{
  "arch": "vit",
  "model": "self-supervised image encoder",
  "dataset": "streak pictures of flow and ridge fields",
  "train_examples": 48750,
  "image_size": 32,
  "crop_scale_min": 0.3,
  "horizontal_flip": true,
  "color_jitter": 0.4,
  "cutout": 0.4,
  "method": "simclr",
  "norm": "rmsnorm",
  "norm_position": "pre",
  "hidden_act": "gelu",
  "mlp_ratio": 3,
  "head_dim": 32,
  "fused_qkv": false,
  "bias": "all",
  "qk_norm": false,
  "layer_scale_init": 1.0,
  "parallel_block": false,
  "inner_norm": false,
  "drop_path": 0.05,
  "patch_size": [4, 4],
  "conv_stem": true,
  "layers": 8,
  "width": 128,
  "positions": "relative_bias",
  "pooling": "class_token",
  "projector_hidden": 512,
  "projector_out": 128,
  "projector_hidden_layers": 2,
  "temperature": 0.2,
  "init": "torch_default",
  "residual_init": "none",
  "optimizer": "muon",
  "muon_scale": "match_rms_adamw",
  "learning_rate": 0.0049,
  "momentum": 0.95,
  "nesterov": false,
  "orthogonalizer": "newton_schulz_5",
  "adamw_lr_other_params": 0.0017,
  "max_grad_norm": 1.0,
  "max_steps": 7200,
  "batch_size": 256,
  "epochs": 37.8,
  "lr_schedule": "linear",
  "final_lr_fraction": 0,
  "warmup_steps": 360,
  "weight_decay": 0.1,
  "adamw_weight_decay_other_params": 0
}
Rows from block 2, named by matrix and row number. Rows with one number belong to one neuron. Each number is 500 + 50 x the weight over its row's rms, rounded and kept within 0 to 999. All counts start at 0. Numbers have three digits each. After the name is the row's rms in percent of the matrix's.
# fc1: MLP up (model.blocks.2.mlp.fc1.weight, 384x128), inputs 0-127
# fc2: MLP down (model.blocks.2.mlp.fc2.weight, 128x384, transposed), outputs 0-127
fc1.1 078:542432598455444534505511612427520469613490555564490483524473499443488471497504591515540427561525466629530594489542532479506469540621403516422457461580401473536482420439483459511518454490541479495494573462561535484605487373499485470440486509484489503469519514425542444477442486517479453490451410495478552537518530548493502538479566439559574406476537522454481550519466517507459562441469
fc2.1 080:446513618470565447458540470531511523561463463522426521544484521459524483404495577556464497519550472383572447489497513514448578475463466471429585431516525446463430532431612526409373508608417450539457519540490473510507542487474433526552460529516567489471546542516555577486532563520538466559427526485452557471517457490498531581508489516506443522534394542517570548526577520496491484553386
fc1.2 029:444449532425486501500569454482504539480518559395400546564506510498582498577461485412446477379425536481598384490481596445479388501468559476520544561503556546468441482474511456480534523432494541490547465419561532512452537478484387508524548555465491399561508522499441491489558570527526484534589492481540471441520519416422479559483518482493518492440539541461523536588575511485550447419505
fc2.2 035:419424546516414467412542439514460511487475528509477534516520564476562438565509411470403575497504488475513546599433559546445465505438518492522470556574439445471511541489533507395465578477585468520506489523527533520510471462515449497429522542461531378597562560439540428468495543460547456480590559470447501543529416573515464517426588487553516545527538522444422501563568494512428501455399
fc1.4 070:555470463545540480489554554618464547467477505401521526538466649417490504456473488468467467482496533487487599517538436555511492521407576460464498446502398498450448500436481651525563500484420566522324474525468537472542497491519527510521446441530425482603469459509534536427482517627485512473485547563498490491564479552476513519489522451467504566426476485511515481428527508529444515487431
fc2.4 075:558479482456512534505447456550462484514488482421377509410583400504483494470488471466440466581525479474516536534494470459497528514441573583475520474554555507531522546525525547449521495548415427470473416493564441523558497514491513500385461527523566522446477505497493425452423572422553559549667461496483582510519537505479605507567505532507520559496407538467505429536468588444519486499632
fc1.5 061:484512533518502447552495437435459460466436487481528491431527375528502440471462481378504493496485492423522474580465475492607492472599441517430502493479522557541480467483522558512389490539511491381540456437413550519570465496624522587549491516491489562501547489568459580428521414469483528509462536440455579442483517602555521489444549480452527436533420436452566489498584540494513513415508
fc2.5 052:473520519493459435522427405540448541499523487510500456548442550556564475520517445595471497431511471411562427581440528450444486481408466494547516525460506589423566524403496424545519515418449541529479455451543463492521557543480538465515587569486388495546497584450528494492497482533606527541420497436480471550508537479493500437415507453622503506541584442452525573454553532479395521449461
fc1.6 110:530417561472477516448530492610596516401450483478471489458471491539561502507491593486508461553529513478546514434461533479556511526490488456535458449580595542534563638502479457576479518453431464470497521515500550479438537488492549431523490524541505343533455539481475400531524611534555582465574508502401476481578519547470530401551492432513478426483516538432437533550562566488465467519443
fc2.6 123:504523497397430532492525530561505508572519451467472482442449584500491545374545522431501467529480449395470552427497500533470516452526475610413530506489432469485526481516492490472407552537546511537485480497457487504537509534513503489483609526514451615541591456403396552554522591515476520532446502601420432411563524478503594497536521390519448451500484557512519530432550497460542513468589
fc1.7 092:507502514487512554517558570447509594435326552506573499465387535540500548416511578485469463548488492575443487552462465541496499482522455446493539498596482466563567483481546502531485409486511472495531483567422644491614527420485494483521424566509496475539501507454542558469487512498533530478537605590497445462580440448425479496471549397460470494506400471447461489520558507510517519525449
fc2.7 096:517492584458450465517488481465546548646578482435502508556506468528494454490498408472567416447515561496487400422568459529486598394370404503459557462417478519498505554521461498503502510491481500570507568508635466471506474441472475547458483467460441541515501441453440476485485464524558513496537467583387504499594501507502537443486600506431429555462538451459530573544515489474489561526507
fc1.8 102:495511428468527432521434515439516516483514331456587475479488492470484402503510538515461378484515494427392430532453510561470480474518437542490458490460446518587551484413535529526531552461497429444444490522475476464519404524518476540539479511508482589490574551489463546593549573510575535543443600494503419468536479484549459481560534606445499505552420579532616518466533532490529506534563
fc2.8 116:565559521453551657504484534426441470534495477403478444504485482533476542454435500421528574421506491579549439527618555449546498485499512517464480584501553507601563485555450445466469468473560509493557456503577549430501498543543411450493477589493447515531489496443553580399503528427463464521477528555488484488624553528458525525490414560519463439524602433502453478556486456480429520501518
fc1.9 071:597385485466444519533588542515503514451510567519442425541459489530459487476463490604554434482430459374467448389464527505587460496553453490461481529465528467476436523515500493584459571463468493543469467524479551547416541490561431542527488546491465446429539522470572514487478583432552467453616471521526553502541513549485525496509421487480553512427509393470566564521512466600465571583432
fc2.9 061:487487444494571479557461503535529464587505458410516493445594452436565566486414570482409450533545562509569601568596562431538460519467532540544523496458489504486541558502554514502456452512525460411531552543500461481555579573449438446469471508503555483546530503475540503435444546623562577480483557549473482459473462636479577444549550472490545452488544507499494477503475408444511395503433
fc1.10 094:508483480497412479510447508563533414571548519549526584438534519552430445560532558405476496545503513503545536553502520540546484501466470586474542523534392604558482590446545521489440489504462504513573486474535540461414506504584528412397561490532454546545522588521545470514527458482544482477415530582538517426503431499543467515479413523526514417373444477578454568472605431528483511532550
fc2.10 088:563424499538474542521476397496529457446445510462481519534436495435588497541486487562515452508475495504468465465480473572538508504549606485548512573494557558435422402573518445466577481455563650497468544507408526396498529567479527529476463407477465451446473497521491473540505483500497514494479426493428522455455600444478516437469530546648559439500446450406445520520437517475455484403495